Weights of a small image-text matching model.
Training: soap at rate 0.0012, 19200 steps, batches of 128.
Rows from expert 7 of block 5 of the image encoder, named by matrix and row number. Rows with one number belong to one neuron. Each number is 128 + 24 x the weight over the matrix's rms, rounded and kept within 0 to 255. All counts start at 0.
# up: expert up (encoder.blocks.5.mlp.up, 8x128x128), inputs 0-127
# down: expert down (encoder.blocks.5.mlp.down, 8x128x128, transposed), outputs 0-127
up.31 [ 73  87 132  66 134 120 171 177  56 105 159 154 103 124 201  64 141 142 116  61 165 166 139 129 145 209  31 129 183 172 138 142 122 155 139 115 188 159 180 140 114 154 169 111 172 194 154 136 144 150 102  42 117  81 118 128 113 165 128 108  45 171 186 146 158 133 114  76  93 142  64 150 137 132 128 148 154 119 130 144 116 123 104  62 132  53 106 114  92  79  99 112 120 131 140 115 119  73 144 128 184 125 109 147 127 149 168 158  91  58 111  85 127 109 134 181 148  72 199 127  50 139 128 127 143 137 214 154]
up.32 [119 135 137 155 139 134 154 142 110 136 133 111 163 129 119 164 161 143 100 125 127 124 152 138 115 139 111 132 120  94 144 130 125 121 146 128 133 136 129 159 127 113 132 112 131 127 137 130 162 114 126 126 168 130 116 133 135 113 131 123 120 125 130 111 137 163 159 143 133 171 131 114  89  92 142 129 131 121 152 130 132 130 132 154 117 135 121 131 128 118 100 154 131 139 133 122 130 120 122 129 162 116 118 120 125 113 131 119 128 122 153 122 148 122 149 128 128 133 131 151 122 128 142 123 129 140 132  88]
up.33 [122 123 150 113  91  99 110 150 124 134  68  87 109 151 105 111 128 159  75 112 131 115 117 144 120 123 160 148 186 162 112 139 162 135 156 116 137 130 141 178 108 137 140 110 127 171  90 124 207 131 126 164  93 147  61 125 188 143 134 116  95 124 127 143 177  54 101  78 107 114 136 139 121 153 136 119 156 149 120 147 141 135 127 124 142 106 126 114  79 160 145 163 106 131  96 144 105 177 152 136 139 167 121 139 146 129 113 169 121 113  85 119 141  93 145 106 141 103 143 126 126  89 172 146 107 119 144 110]
up.34 [135 119 134 149 122 140 125 156 126 141 106  95 127 120  92 148 111 121 102 111 119 127 148 112 117 120 104  93 121 108 132 123 147 143 121 112  66 113 132 129 146 118 143 147 129  98 133 129 133  97 141 159 163 140 168 119 119 124 157 129 127 107 156 123 131 130 128 127 132 124 124 132 122 135 140 135 128 146 131 135 105 126 133  95 135 142 128 134 134 125 125 131 122 140 138 121 114 125 129 150 108 141 125 127 135 132 114 152  85 132 143 119 135 117 145 166 119 115 120  89 146 127 160 102 142  92 141 116]
up.35 [ 93 131 104 130 103 151 128 130 128 103 113 133 161 132  92 161 127 165 128 121 167 137 137  89 107 120 110 143 131 130 125 151  95 139 127 152 129 178 149 110 111 187 123  98 154 113 148 127 141 115 118 131 128 118 107  96 177 140 163 144  78 125 142 125 149 168 130  85 132 126 116 163  78 106 143 209 129 133 127 151 141 122 157  94 139 113 112 171  97 201 108 111 106 121 128 143 138 151 124 121 113 166 122 128 113 125  72 112  84 120 138 140 126 154 111 130 129 114 127 131 114 139 149 122 143 136 139 126]
up.36 [112 119 129 127 115 132  69 159 153 119 139 119  80 147 130  79  94 120 135 162 131 151 103 154 128 120 135  93 176 135 135 110 154 150 127  81 138  98 137 135 128 119 130 138 134 118 138 152 105 155 170 105 123 147 107 106 106 126 142 104 148 175 161 131 142 110 104 103 101  76 102 129 132 143 128 121 126 154 113 186 125 111 131 127 133 128 115 130 116 122 129 140 124 116 124 120 116 113 140 120  88 149 117 105 113 141 141 125 120 128 117 128 131  92 127 164 148 108 121 131 113 156 102 111 179  80 116 190]
up.37 [124 133 126 115 129 140 118 154 128 142 120 130 135 135 128 139 155 114  84 125 127 118 125 116 152 148 105 145 110 129 123 158 134 168 156  99 132 127 144  92 128 167 147 130 138  90  94  75 136 140 151 123 121 136 124 133 126  77 111  55 138 147 116  79 155 120 159 114 117 137 121 144 141 124 151 130 125 133 163 126 109 123 128 141 138 141 123 119 120 116 125 149 122 119 136 152 137 130 138 102 135 128 121 141 121 139 125 142 115 131 131 148 154 163 135  89 110 108 155 137 134 121 127 156 126 126 124 138]
up.38 [114 130 132 136  51 156  95 132 136 164  88  87 120 136 139 125 120 126 128 132 173 114 167 108 128 116 117 129  88 186 155 126 123 130 134 172 107 130 108 127 118 129 146 104 141 127 118 133 136 132 138 111 118  85 142 144 111  90 120 134 158 162 143 103 126 131 160 138 113 116 123 106 131 102 127 119 164 141 129 107 130  84 121 125 131 139 143 134 141  95 144 102 117 135 147 146 138 110 137 119 164 134 140 123  67 135 124  99 127 132 157 138 118  93 117 133 151 152  70 117 125 112 136 114 127  78 150  92]
up.39 [114 148 116 143 157 120 151  93 133 126 148 152 119 117 143 115 126 130 139 145 137 127 128 170 142 139 151 137 132 115 134 121 127 110 148 144 137 118 123 124 161 144 155 143 133 130 137 131 138 133 123 148 128 125 125 151 128 109 130 125 142 110 138 161 118 156 134 134 116 127 116 110 129 139 146 131 116 129 125 131 120 101 136 130 136 127 131 133 162 118 159 130 120 123 138 128 142 128 197 132 118 129 164 127 121 123 142 127 156 144 145 113 100 128 119 127  92 129 108 134 121 131  97 119 133 133 106 126]
up.40 [149 139 174 142 115 109 170 124 152 131 120 130 143 122 121 149 158 163 123  79 152 110 135 109 174 138 103  99 159 112 117 128 154 132 121 104 176 148 119 127 139 143  65  91 147  75 109 125 105  73 122 162 124 142 138 121 150 146 169 147 125 171 117 120 137 134 117  53 103 126 113 130 124 141  54  91 175 117 148 159 162 156 161 124 131 138  90 107  86 136 167 119 164 123 115 167 162 150 135 107 173 123 120 114 158 165 127 178 107 110 115 111 144 127 135 137 110 129 139 127 126 124 152 116 175 128 114 131]
up.41 [ 99 135 114  86 163  85 135 140 143 122 134 139 131 128 100 128 123 119 133 132  98  88 128 135 113 116 113 128 106 122 136 102 100 155 160 144 128 188 131 117 122 165 163 136 105 104 141  97 122 127 136 143 143 129 151 119 145 139  97 156 110 115 121 103 122 140 117 118 162 143 138  99 125 134 109  74 118 129 153  91 151  56 135 126 122 163 149 137 103 127 132 106 127 151 129 175 127 122 137 127  65 156 115 123 117 156 110 169 120 141 113 132 136 119 103 165 113 141 131 147 129 128 130 117  93  99 120 129]
up.42 [166 150 154 171 103 157 134 147 152 159 110 108 125 131 143  76 127 125 138  80 116 103  56 122 121 131 111 167 118 113 168 100 139  94 136 120  88 126 144 152 139 131 114 136 143 140 150 129 158 143  87 141 171 113 108 116 122 145 147 123 163 121 140 125 151 121 133 123 131  81 117 150 147 111 140 128  99 102 124 151 112 127 148 121 148 111 142 128 136 126 124 126 136 127 135 142 127 141 143 144 132 112 145 151 112 102 133  95 112  68 126 107 135 115 156 133 113 127 118 127  95 145 106 134 108 130 134 100]
up.43 [127 118 171 130 131 128 122 134 162 110 149 124  96 127 127 129 146 109 128 130 106 136 100 174 141 110 112 145 129 123 153  71  97 133 133 123 139 152 139 145 128 134 133 124 126 128 125 125 116 128 126 124 114 132 134 170 169 123 139 103 141 131 113 147 124 129  77 106 142  96 135 119 103 106 119 156 129  88 109  89 134  93 100 130 148 109 144 136 122 140 122 139 108 163 134 134 110 119 113 129 104  90 143 152 119  86 136 128 132 155 121 102 128 118 116 131 125 108 144 122 129 121 108 111 129 100 134 127]
up.44 [ 89 180 175 107 129 108 115 138 131  64 129 113 150 172 127 123  98 170 130 117 187 128 137  94 101 166 164 155 132  81  83 119  90 122  77 101 106 118 120 143 128  64 172 114 127 131 134 147 126 125 146 129 109  60 133 148 166 126 126 131 137 102 137 124 129  78 134 118  97 126 136 198 100 170 110 160 142 150 137 133 164 189 164 113 155 104 140 161  73  47 125 122 130 139 125 169 134 152 136 179 127 140 170 164 198 152 131 125  86 112 135 124 147 127 108 176 117 101 108 127 127 138 112 131 123 118 165 125]
up.45 [155 109 106 142 115 127 132 125 126 119  98 121 133 133 108 132 189 120 141 123 121 121 114 129  98 143 122 133 149 151 126 125 125 144 153 123 125  81 123 143  98  91 153 131 107 124 127 125 103 134 125 131 103 151 138 104 133 114 121 130 110 122 104 125 124 128 157 157 124 137 132  91 136 119 129 143 200  91 116 131 117 145 131 115 135 145 129 126 133 126 111  94  88 162 161 110  89  74 121 124 114 132 143 131 120 133 171 116 148 153 158 115 117 122 129  90 123 146 128 124 106 119 115 124 126 117 121 114]
up.46 [ 95 126 134 105 132 116  93 117 127  59 172 168 104 194 147 116 134 202 136 123 106 114 177 131 131 138 128 121 110 131 110 111 138 144 168 155 129 104 120 156 140 120 130 117 120 123 133 160 131 130 140 146 127 136 106 134 110 113 135 116 134 123 141 117 120 125 105 110 123 130 136 117 181 154 128  79 128 135 101 168 106  80 146 149  74 137 160  90 136  96 130 127 125 136 109 117 143  68 190 127 156 139  58 137 180  91 134  73 138 141 118 169 108 125 128 152 123 132  99 139  50 123 152 134 152 111 110 132]
up.47 [116  99 110 114 130  92 115 140 123 149 131 115 125 159 148 122 115 132 158 123 122 135 104 119 162 131 113 128 175 157 138 123 122 149 179 142 125 153 119 151 142 167 122  81 130  97  86 118  97 102  98 151 129 137 157 118 110 131 114 143 110 163 118 121 124 109 120 121 130 125 135 129 158 148 139 143 129 135 131 134 124 121 110 136 121 156 168 161 118 107 103 124  76  99 107 117 142 116 128 111  87 146 108 112 152 165 128 155 146 152 141 152  94  91 117 168 147 115 125  99 116 106  88 111  92 107 131 125]
up.48 [124 167 132 124 107 132 140 128 123 153 104 130 138 134  76 123 134 131 153 118 128 150 133 130 114 128 146  93 135 128  83 130 113 124 143 145 132 151 126 124  97 136 128 120 129 115 130 128 143 119  99  76 127 114 142 100 108 125 117 146 122 130  96 121 141 137 119 134 135 123 135 130 131 130 124 110 163 134 133 162 123 115 120 150 128 135 110 145 165 126 122 127 123 126 153 156 129 127 121 121 139 122 128 122 108 118 133 116 132 106 172 101 123 127 132 156 135 120 126 126 118 117 151 131 124 115 130 107]
up.49 [123 108 153 114 156 123  90 120 138 114 149 121 123 125 138 109 118 127 121 134 148 157 127 136 108 107 147 105 112  94  81 112 124 143 118 136 152 110 101 124 149 126 131 131 115 137 114 168 135 104 160  99 149 119 107 107 108 136 151 162 110 152 168 149  86 134 125 132 102 129 160 116 155 168 146  67 151 141 127 139 127 138 116 121 133 137 139 106 117 123 126 117 122 139 171  95 124  87 133 120 128 132 128 132 144  98 101 135  92 129  99 128 114 138 116 151 130 111 101 117  82 109 115 133 198 187 165 166]
up.50 [148 131  94 153 127 165 132 108 129  84 129 124 142 157 124 199 130 120 147 141 125 138 128 143 102 125 128 122 174 137 176 108 162 113 152 123 117 128 145 158 166 123 128 146 137 143  96 145 140  95 115 130 113 126 150 149 166 139 155 117 133 102 142 137 141 135 128 114 138 123 154 128 172 102 128 109 103 114 130 119 133 157 135 121 131 164 122 130 135 115 136 120 106 115 158 144 105 116  87 129 160 130  77 134 113 125 128 153 133 127 126 172 165 134 148 121  86 132 144 141 154 130 128  82 135 109 110 139]
up.51 [ 94 165 123 177 128 144 130 135 124 111 146  99  93 123  93 107  33 129 176  99 143 135 123 151 147 151  84  99 190 177  95 150 116 177 204 195 124 128 196 135 103 152 156  82 184  53 102  93 143 144  91 155 148  91 110 126 132  99 135 136  99 137 120 118 168 150 122 133  98 126 123 145  85 161 113 126 147 129 101 110 164 131 158 119 150 104  96 108 100 169  98 128 102 134 165 110 155 118  72 134 107 134  99 116 101 196 139 128  61  87 149 181  93 131 115 150 160 107 108 157 114 136 117  73 154 117 130 131]
up.52 [146 175 139 152 130 133 127 131 153 137  92 156 112  98 135 142  99 163 170 130 202  77  89 129 172  80 147 165 127 152 124 116 129 130 138  90 109 161 147 151 179  75 180 125 216 185  90 138  69 200 179 127 100  96  95 122 148 109 152 228 139 101  98 197 105 109  94 171  85 125 150 164 161 114  92  98 108 111  70 139  97 164 158 150 109 139 176 127  98  42 241  79  76 137  71 129  70 203 130 134 106 123 183 129 128  85 162 121 200 177 103 167 139 103 140 159  95 103 127 192  76 125 106 128 117 119 139  72]
up.53 [107 131  89 116 141 141 113 146 105 104 136 127 121 110  99 110 128 142 160 100 122 149 151 124 139 100 138 126 163 103  84  99  93 139 138 124 119 139 123 113 107 150 127 113 145 131 171 184 131 115 154 102 115 115 129 124 105 183 149 156  98 129 133 117 121 142 128 137 138  91 123 158 134 136 125 112 156 154 156 108 118 162 111  78 109 118 150 138  92  89 101  95 112 127 163 129 102 119 117 159 144 170 117 134 156 117  81 138 137 124 115 126 152  67  97 176 147  74 150 169 139 133 134 103 176 118 186 129]
up.54 [108 118 161 121 162 138 142 152 112 101 188 119  99 115 112 114  98  94 149 130 135 153 178 128 126 119 111 147 178 115 124  86 120 171 121 115 181 127 116 148 112 150 163 130 145 132 172 131 128 154 129  90 153 120 123 148 137 117 127 164 130 135 157 150 132 147  94 100 112  96 126 163  92 121 133 110 116 139 100 104 119  99 129 124 118 123 143 151 126 120 124 131 141 108 111  87  98 117 149 163 157 155 153 125 149 139 136 132 159 153  99 149  88 131 132 135 139  86  90 144 119 133  94 130 113  92 113 119]
up.55 [ 71 127 132 107 180 152 124 176 123 116 114 114 112 143 158 133 121 133 113 111 169 164 116 141 110 160 140 135 122 111  81 102 146 181 165  85 202  72 139 149 129  69 190 126 131 113 148  93 110 201 102 103 148 122  45 130 149 117 129 166 142  95  90 111 125 103 122 133 112 139 105 104 138 123 139  72 125 155  94 132  54 103 141 124 155 138 113 111  99 142 144 111 121 153 114 174 179 119 213 147 132 135 164 167 128 106 127 201 125 138 168  99  87 137 118 135 124 114  61  94  98 133 167 148 111 142 137 126]
up.56 [114 133 111 130 117 103 122 125 106 144 123 160  91 111 139 154 116 113 125  67 146 127 134 135 182 133 132 132 130 104 120 110 109 147 133 174 168 145 145 107 110 124 164  99 132 147 139 115 125 188  97 129 150  83 128 104  88 115 114 132 140 105 133  54 184 123 122 131 119 137 115 199 124 117 150 146 149 130 157  78 120 108 174 132 126  98 127  99 128 102 128 110 129 118 138 149 103 157  97 149 117 149  99 124 140 135 118 162 105 125  92 137 167 149 104 121 132  94 144 138 133 129 113 144 128 112 151 109]
up.57 [127 166 145 125 183 109 125 121 127  92 152 136 167 149 124  85  97 132 158 133 130  71  92 115 146 170 150 132 107 113 121 198 168 131 126 155 143  84 176 125 129 128 123  83 171 143 110 131 128 105 123 137 143 118 124 127  82 129 145 104 123 154 128 113 127  79  93 141  99 100 109 128 118 187 124 113 191 118 127 145 100 147 152 132 151 105 127 133 100  43 130 140 127 163 167 113  92  83 142 119 126 118 168 106 128 163 161 135 106 138 139 148  92 107 125 137 144 130 141  99 120 133  64 107 136 157 141 143]
down.31 [120 118 119 131 122 116 102 123 255 117 137 197 115 128 148 124 112 195 126 152 132 132 105 118 135 109  57 124  95 119 156 160 157  29 126 138 168  93 143  43 134  79 126  82 129 101 129 197 167 106 180 130 132  91 114 133 118 110 141 133 126 106 138 120 142 108 134 135 159  83 134 148 196 120 137 140 105 127 159 145 101 107 148 192 124 114 118 128 122 150 144 161 141 132 168 156 109 131 127 156 157 128 146  52 150 104 124 124 126 147 121  93 114 130 128 151 127 125 147 118 167 140 163 157 121 148 129 141]
down.32 [155  81 109  90 139 139 120 122  75  97 177 114 139 125 137 140 131 116 140 101 102 124 138 153 135 134 151 136 127 122 133 102  82 141 112 126 117 122 121 141 139 120 138 131 151 173 123 160 146 132 152 113 123 146 160  86 129 182 166 116 130 121 150 138  88 135 122 118 152 120 128 138 106 142 122 132 160 161 121 142  75 129 126  87 129 145 137 111 158 126 135 155 116 125 103 141 128 127 126 122 137 140 125  88 127 140 111 124 103 128  95 142 149 140 139 119 131 129 132 101 127 124 123 126 117 160 137 115]
down.33 [153 117  87 111 165 113 126 120 202 124 155 150 129 140 149 123 109 177  89 153 122 125 140  92 127 143 106 141 130 101 118 150  94 129 123 133 124 116  86 111 113 118 112 109 113 109 157 134 127 169 124 143 153 156 131 114 123 133 139 122 156 118  67 187 115 118  97 124 124 105 118 139 118 148 134 129 141 143 157 126  95  64 127 131 128 127 101 111  90 151 189 141 186 144 148 126 119 120 129 133 140 120 146  84 130 103  84 151 106 126 102 131 130 120 130 145 149 102 133  84 136 130 116 189 102 159 134 145]
down.34 [124 168 156 124 128 163 149 129 142 129 125 118  98 138 129 123 137 115 117 134 135 111 123 129 112 115 134 140 120 134 105 113 144  70 122 170 103 128 157 136 115 121 131 141 143 127 162 149 117 130 112 101 106 106 136 117 106 125 166 129 127 129 123 115 115 140 131 136 108 133 124 121 135 148 184 132 121 128 109 143 131 203  89  93 129 109 118 127 127 150 111 127 106 147 144 134 123 109 138 110 133 133 120 136 131 118 143 127 115 144 142 113 129 149 158 141  93 143 114 114 125 129 102 172 147 129 155 132]
down.35 [138 170 116  86 153 105 145 149 221 122 112 136 111 125 180 108 113 128 107 195 125 126 105  91 137 117 104 158 122 104 126 118 130  22 120 168 119 114 116 105  87 131 138  75 114 133 156 157  71 126  87 136 121  92 124 148  94 115 129 137 111 128 129 153 136 141 114  98 128 104  94 153 165 100 152 116 149 177 139 120 105 126 142 134 140 115 122 134  98 173 152 135 136 151 160 173 127 114 130 172 138  88 134 116  62  85 114 121 112 130  88  97 109 126 125 111 102 129  91 122 175 135 154 162 119 189 132 113]
down.36 [ 91 139 128 125 126 124  94 105 215 146 151 172 132 135 131 150 127 155 118 141 159 128 137  91 123  88 151 154 101 153 133 126 198 119 120 150 105 122 128 104 112 121 150 113 122  68 133 163 118 175 128 112 151  97  98 114 104 133 130 130 142 100 115 147 152 113  93 154 122 123 109 152 121 126 120 127 129 100 176 151 109 126 130 173 127 124 137 112  96 104 139 140 143 145 196 133  95  96 132 140 161  87 140 135 119 127 103 124 122 156 128 119 121  99 113 137 143 169 158 124 146 125 143 179 123 122 138 129]
down.37 [126 138  94 151 165 108 128 151 238 149 121 173 128  92 156 150 146 127 110 141  86 141 132 133 119 118 119 149 134 132 133 121 107  88 116 133  99 166 134 110 122  97 157 120 147 125 137 130 119 121 181 126 129  77 128 136 131 157 146  79 124 120 118 142 110 147 143 107 131 122 105 182 137  92 138  96 130 135 143 139 135 132 123 154 122 131 102 140 125 135 190 149 108 120 129 127 155 107 139 150 144 132 154  78 125  57 120 132  71 105 144 110 107 138 108 105 152 139 107 105 159 140 180 103 140 133 136 120]
down.38 [130 130 157 169 117 156 129 146  87 156 134 129 124 113  85 125 148 126 122 125 128 137 135  88 133 136 147 123 144 120 115 131 136 137 156 109 137 168 128 162 128 147 127 120 120 154 140 127 137 168 121 118 126 124 107 126 135 162 155 133 124 115 123 129 112 123 117 133 129 144 171 151  60 139 149 188 131 166 124 113 158 163 115 109 134 127 122 130 129 137 103 107 129 134 116 113 119 133 143 128  84 127 131 120 146 126 164 151 134 126 150 100 130 135 113  84  72 104 155 151  76 136 154 113 182  80 117 106]
down.39 [125  96  99 115 125 157 127  77  59 117 109 135 123 129 145 132 132 144 140 124 127 139 112 144 113 133 122 127 130 140 147 128  95 194 131 126 170  84  91 161 130 145 130 165 125 108 117 121 167  84 110 129 129 154 177  94 134 141 115 116 142 120 144 129  91 100 125 132 141 114 119 111 105 142 100 177 132 112 153 146 127 104 128 126 112 126 148 108 137 102 145 131 157 138 140 114 122 125  89 121 114 115 132 136 158 173  92 127 144 153 105 129 132 107 110 142 143 128 132 137 135 145 136 148 109 114 127 151]
down.40 [130 151  83 115  79 160 101 128 164 127 149 120 159 131 132 149 127 148 136 146 111 149 146 160 132 122 135 150 128 139 135 106 158  80 103 144 141 133 127 117  96 127  98 126 111 144 172 154 151 157 107 110 152 126 108 127 104 114 122 175 180 114 122 145 119 133 122 121  98 132 117 168 135  88 130 130 127 144 165 146 101 147 132 111 129 136 113 166 105 161 155 141 115 135 170 150 114 103 162 151 142 116 125 102 106 137 127 103 121  64 141 106 127 122 163 102  93 106  99 109 118 134 116 114 147 126 135 102]
down.41 [133 126 201 133 155 109 149 135 188 121  87  81 109 130 123 134 135 126 156 128 130  89 104 121 120 127 136 146  98 129 124 128 132 123 122 162  86 154 128 120 162 104 135 109 155 105 130 124  80 128 125 135 122 111 145 138 143 144 132  97 111 100 144 112 133 151 139 104 133 125  97 107 184 114 153  81  99 142 108  82 161 137 152 122 142 106 127 151 109 137 132 100 149 121 138 142 131 106 154 122 151 156 117 148 153  93 153 116 104 139 117 128 105 131 131 146 129 152  87 127 167 127 123 145 121 152 125 148]
down.42 [164 123  86 114 121 182 126 106  28 118 135  99 141 152 135 133 127 129 139 126 129 136 134 116 134 126 155 112 136 149 122 136 107 175 123 128 133 129 124 126  76 112 118 178 113 133  98 108 184 109 139 128 113 136 117  81 112 125 123 141 122 127 101 130  91 121 152  80 106 134 141 116  98 150 117 126 145 130 120 134 111 142  91 114 119 145 125 122  81 129 140 119  97 131 103 134 121 125 161  96 103 131 150 123 117 154 136 132 149 128 157 149 141 147 114 102 131  65 142 122 116 132 137 148 126 119 120 141]
down.43 [101 162 144 134 131 127 120 110 144 132 100 105 103 145 126 138  99 148 130 149 119 107 106 126 110 108 123 139 115 135 141 100 134 120 160 143 152 119 153 144 123 130 137 166 133  86 106 143 128 117  99 148 136 123 152 132  81 105 130 138 145  95 143 133 129 130 118 130 129 119  87 109 140 139 119 128 136 116 111 140 132 142 128 163 146  74 104 152 117 115 134 103 163 120 134 116 126  76 148 112 143  59 134 144 132 142 108 129 145 156 126 106 120 137 112 162 131 148 124 149 147 127 130 199 141 105 167 131]
down.44 [127 132 104 128 152 129 146 128 189 120 154 124 118 169 139  77 132 124  96 166 135 104 122 166 145 149 104 124 179 102 110 131 115  34 139 133 157 118 128 117 128  97 170 124 148 154 162  87 126 126 155 122 138 110 152 110 145 130 174 123 153 116 139 132 140 116 136  93  93  88 121 141 153  86 128 152 161 129 169 123 136 113  92 171 137 111 133  81 125 183 123 144 122 137 129 159 135 143 136 190 119 124 146 101 112 114  92 146 101 107 117 116 114 114 141 132 111 115 101 135 135 133 184 156 121 182 131 139]
down.45 [130 113 174 113 130 166  87 136 123 128 136 134  84 137 140 133 111 122 134 110 104 172 124 150 128 171 163  77 123 111 108 118 119 125 129 112 133 139 154 134 172 138 122 135 129 121 106 142 128 106 151 156 117 122 105 118 136 108 167 105 146 108 146 125 102 114 164 130 128 129 137 105 104 164 178 107 130 139  82 136 152 122 146 118 129 139 127 142 129 131 133  93  82 114 125 122 145 145 140 126 130 116 164 120 146 119 141 138 172 126 168 119  90 130 113 113 112 128 132 143 148 127 131 127 132  55 129 140]
down.46 [129  73 105 151 139 114 112 114 187 129 130 176 124 147 125 129 128 143 119 149 103 123 132 128 151 136 122 116 139 169 109 133 138  78  66 127 135 146 122 111 153 107 153  99 131 127 133 129 122 150 181 115 120 123 140 127 145 134 117 116 136  84 145 139 145 121 145 143 140  93 125 145 156  85 107 128 154 130 153 132  81  72 132 141 121 152 178 102 112 166 160 175 116 131 158 134 116 126 118 174 141 135 122 117 148 128 110 127 109 133 130 112 107 121 118 142 119 110 137 127 186 146 153  88 109 127 115 131]
down.47 [134  97 154 166 119  92 125 144 181 130 127 127 138 137 107 138 147 131 105 133 131 103 127 101 114 100 111 147 118 121 139 183 132  70 130 154  55 165 118  88 127 103 134  92 133  85 137 137  96 156 104 109  99  97 131 134 125 158 130 109 137 135 120 141 140 148 142 122 105 110 125 130 149 107 125 108  80 151 124 115 137 144 127 127 127 120 151 147 124 165 139 132 166 126 143 124 105 114 130 120 152 134 126 100 160 143 141 127 122 161 145 101 123 110 126 141 119 124 152 130 134 121 120 155 115 154 131 145]
down.48 [130 174 160 117  91 133 119 152 116 119 149 133 119 111 127 114 151 140 128 114 124 140 108  84 131 130 122 115  69 120 128 140 155  98 120 133 117 100 143 111 143 148 152 109 128 137 147 157 171 142 112 130 105 125  93 126  93 133 148 143 119 131 143  84  97 127 115 138 147 152 168 124 114 134 172 127 129 131  94 122 125 164 128 120 141 148 120 145 141 120 132 122 148 129 129 150 151 132 110 136 128 128 126  87 142 115 167 124 182 168 150 145 130 149 132 134 107 111 171 119 107 125 134 146 164 117 134 127]
down.49 [ 82 129 114 135 151 124 126 130 189 150 147 137 101 154 154 137 113 131 121 173 131 143 146 158 134 149 125 128 139 137 120 135 160  86 124 104 121 128 134  68 112 123 146 113 118 113 120 142 139 141 186 131 157 132 144 123 181 101 134 125 154  93 122 125 143 136 110 148 151 131 126 129 145 119 117 121 150 124 149 158 106  66 132 186 111 125 133 119 124 127 121 128 129 158 137 137 125 107 116 149 124  94 131 141 135  96  63 126 111 138 132 122 126 112 165 146 133 158 126 164 121 158 117 116 129 130 128 117]
down.50 [120 160 129 154 106 156 128 131 125 185  87  90 132 132 104 132 151 108 107 129 123 104 120 132 114 131 115 112 156 130 122 106 123 152 153 128 133  95 144 124  93 128 128 173 128  93 152 143 123  95  50 119 134 118 141 127 121 115 144 125 164 115 164  97 124 150 118 139 130 102 136 107 146 177 112 126 142 112  86 122 113 163 121 111 129 108 129 125 154 112  77 132 143  84 113 188 126 128 120 100 128  79  88 117 120 182 144 129 148 121 131 132 129 131 107 186 106 120 113 134 108 135  90 127 122 139 191 138]
down.51 [117 187 137  96 128 121 117 128 255 144 109 135  98 127 142  89 142 166  83 152 130 128  83 128 139 124  80 145 132 116 174 128 143  49 123 167 113  70 101 104  99 108 154 105 126  98 193 186 130 115 111 123 128  78 112 134 133 114 155 120 146 105 125 119 135 135 130 138 131 127 120 153 150  96 143 128 135 157 131 124 112 128 151 166 151  91 131 135  79 162 126 132 143 155 180 152 128 130 133 184 132  91 134 107 130 123 121 138 128 148 129 106  79 144 132 119 117 143 113 131 176 142 179 165  95 120 128 118]
down.52 [122  91 106 136 130 143 131 119 168 116 141 140 104 197 121  86 112 144 120 165 170 172 114 159 141 138 105 125 191 136 136 142 122  67 186 142 188 113 153 100  94 127 189 145 128  91 124  76 137 112 144 133 145 112 170 108 161  99 138  83 145 107 184  93 118 126 121 108 105  94 119 123 127 106  87 146 114 114 127 120 129 120  99 154 128 118 145 117 125 132 128 127 119 158 172 133  79 132 142 185 118  79 145 112 131 155  99 163  94 113 151 129  95 114  89 100  82 131 163 143 176 119 122 140  95 130 122 129]
down.53 [106 123 125 123 147  97 128 133 238 122 112 117 123 152 156  81 122 150 124 171 143 140 124 119 139 117  57 152 135 126 143 172 138  51 124 155 110 109 140  49 119 101 127 112 134 102 187 156  86 111 135 134 126 101 129 154 135 132 141 117 124  87 126  96 144 129 120 110 142  81 141 141 197 106 133 116 121 127 140 137 126 118 123 153 140 114 132 123 128 166 121 140 153 157 173 140 119 121 129 162 152 135 136  97 122 113 140 123 110 130  94 134 126 133 138 161  99 166 130 107 144 123 163 181  95 169 134 132]
down.54 [116  97 111 143 166  75 124 135 213 122 119 158 101 129 127 148 134 215 134 149 136 120 104 115 134  85 130 141 108 164 156 132 156  89 120 144 106 124 151 105 131  95 128 117 167 109 113 141 115 136 165 119 102 113 140 125 132 156 117 104 123 113 130 163 162 130 150 123 147 109 110 126 145 117 139 123 111 101 128 120  99 110 137 149 132  98 151 137 153 158 132 141 140 113 199 118  93 129 115 133 140 124 142 133 120 128 102 148 106 168 147 116 130 111 125 177 114 133 116 148 171 131 134 136 104 102 101 159]
down.55 [130 108  94 119 187 106 132 127 245 148 145 161 128 145 169 127 131 142 106 146 127 131 108 127 132 132  97 128 134 118  91 126 130  62 123 159 150 126 125  83  97 111 185 130 124 119 141 127 109 126 143 145 144 106 159 126 139 137 138  92 132  93 118 130 141 139 142  99 138  99  81 149 154 114 120 137 131 115 146 105 129  62 133 172 128 109 115  96 109 141 186 149 144 129 183 159 117 116 111 164 139 111 138 106 144  46  91 148  85 136 115  90 114 128 116 134 123 154 140 134 188 125 161 178 116 163 137 173]
down.56 [127 146 104 158 146 118 130 157 224 142 129 195 111  87 106 110 127 155 120 146 115  90 125 127 154 125 119 163 127 119 134 153 102  53 136 136 117 118 141 108 106 110 178 134 161 170 148 129 100 122 123 123 123  39 137 122 168 133 179  89 108 124 128 131 128 117 131 120 124 125 134 147 131  87 140 126 137 113 123 138 137 152  82 165 160  89 123  98 131 172  97 147 124 136 132 126 134 132 131 173 129 124 164 100 117  52 141 153 106 132 115 117  99 134 147 126 114 107 148 124 140 128 176 140 114 159 130 155]
down.57 [113 135 126  89  87 171 112 121 192 134 145 134 135 146 168  68 132 153 111 138 129 150 135 180 136 129  88 128 183 127 153 161 128  88 127 127 129 103 126 116 118  78 131 124 122 110 138 166 215 107 158 114 127 122  89  98 143 125 158 145 191  97 110 126 106 109 123 144 112 112 172 157 138  75 111 136 135 136 160 189 129 129 125 147 133 145 141 103 127 169 138 166 123 180 147 123 124 130 126 163 133 117 152  66 135 169  92 136 119 119 130 117 109 133 163 122 147 132 125 102 136 137 172 118  99 164 116 133]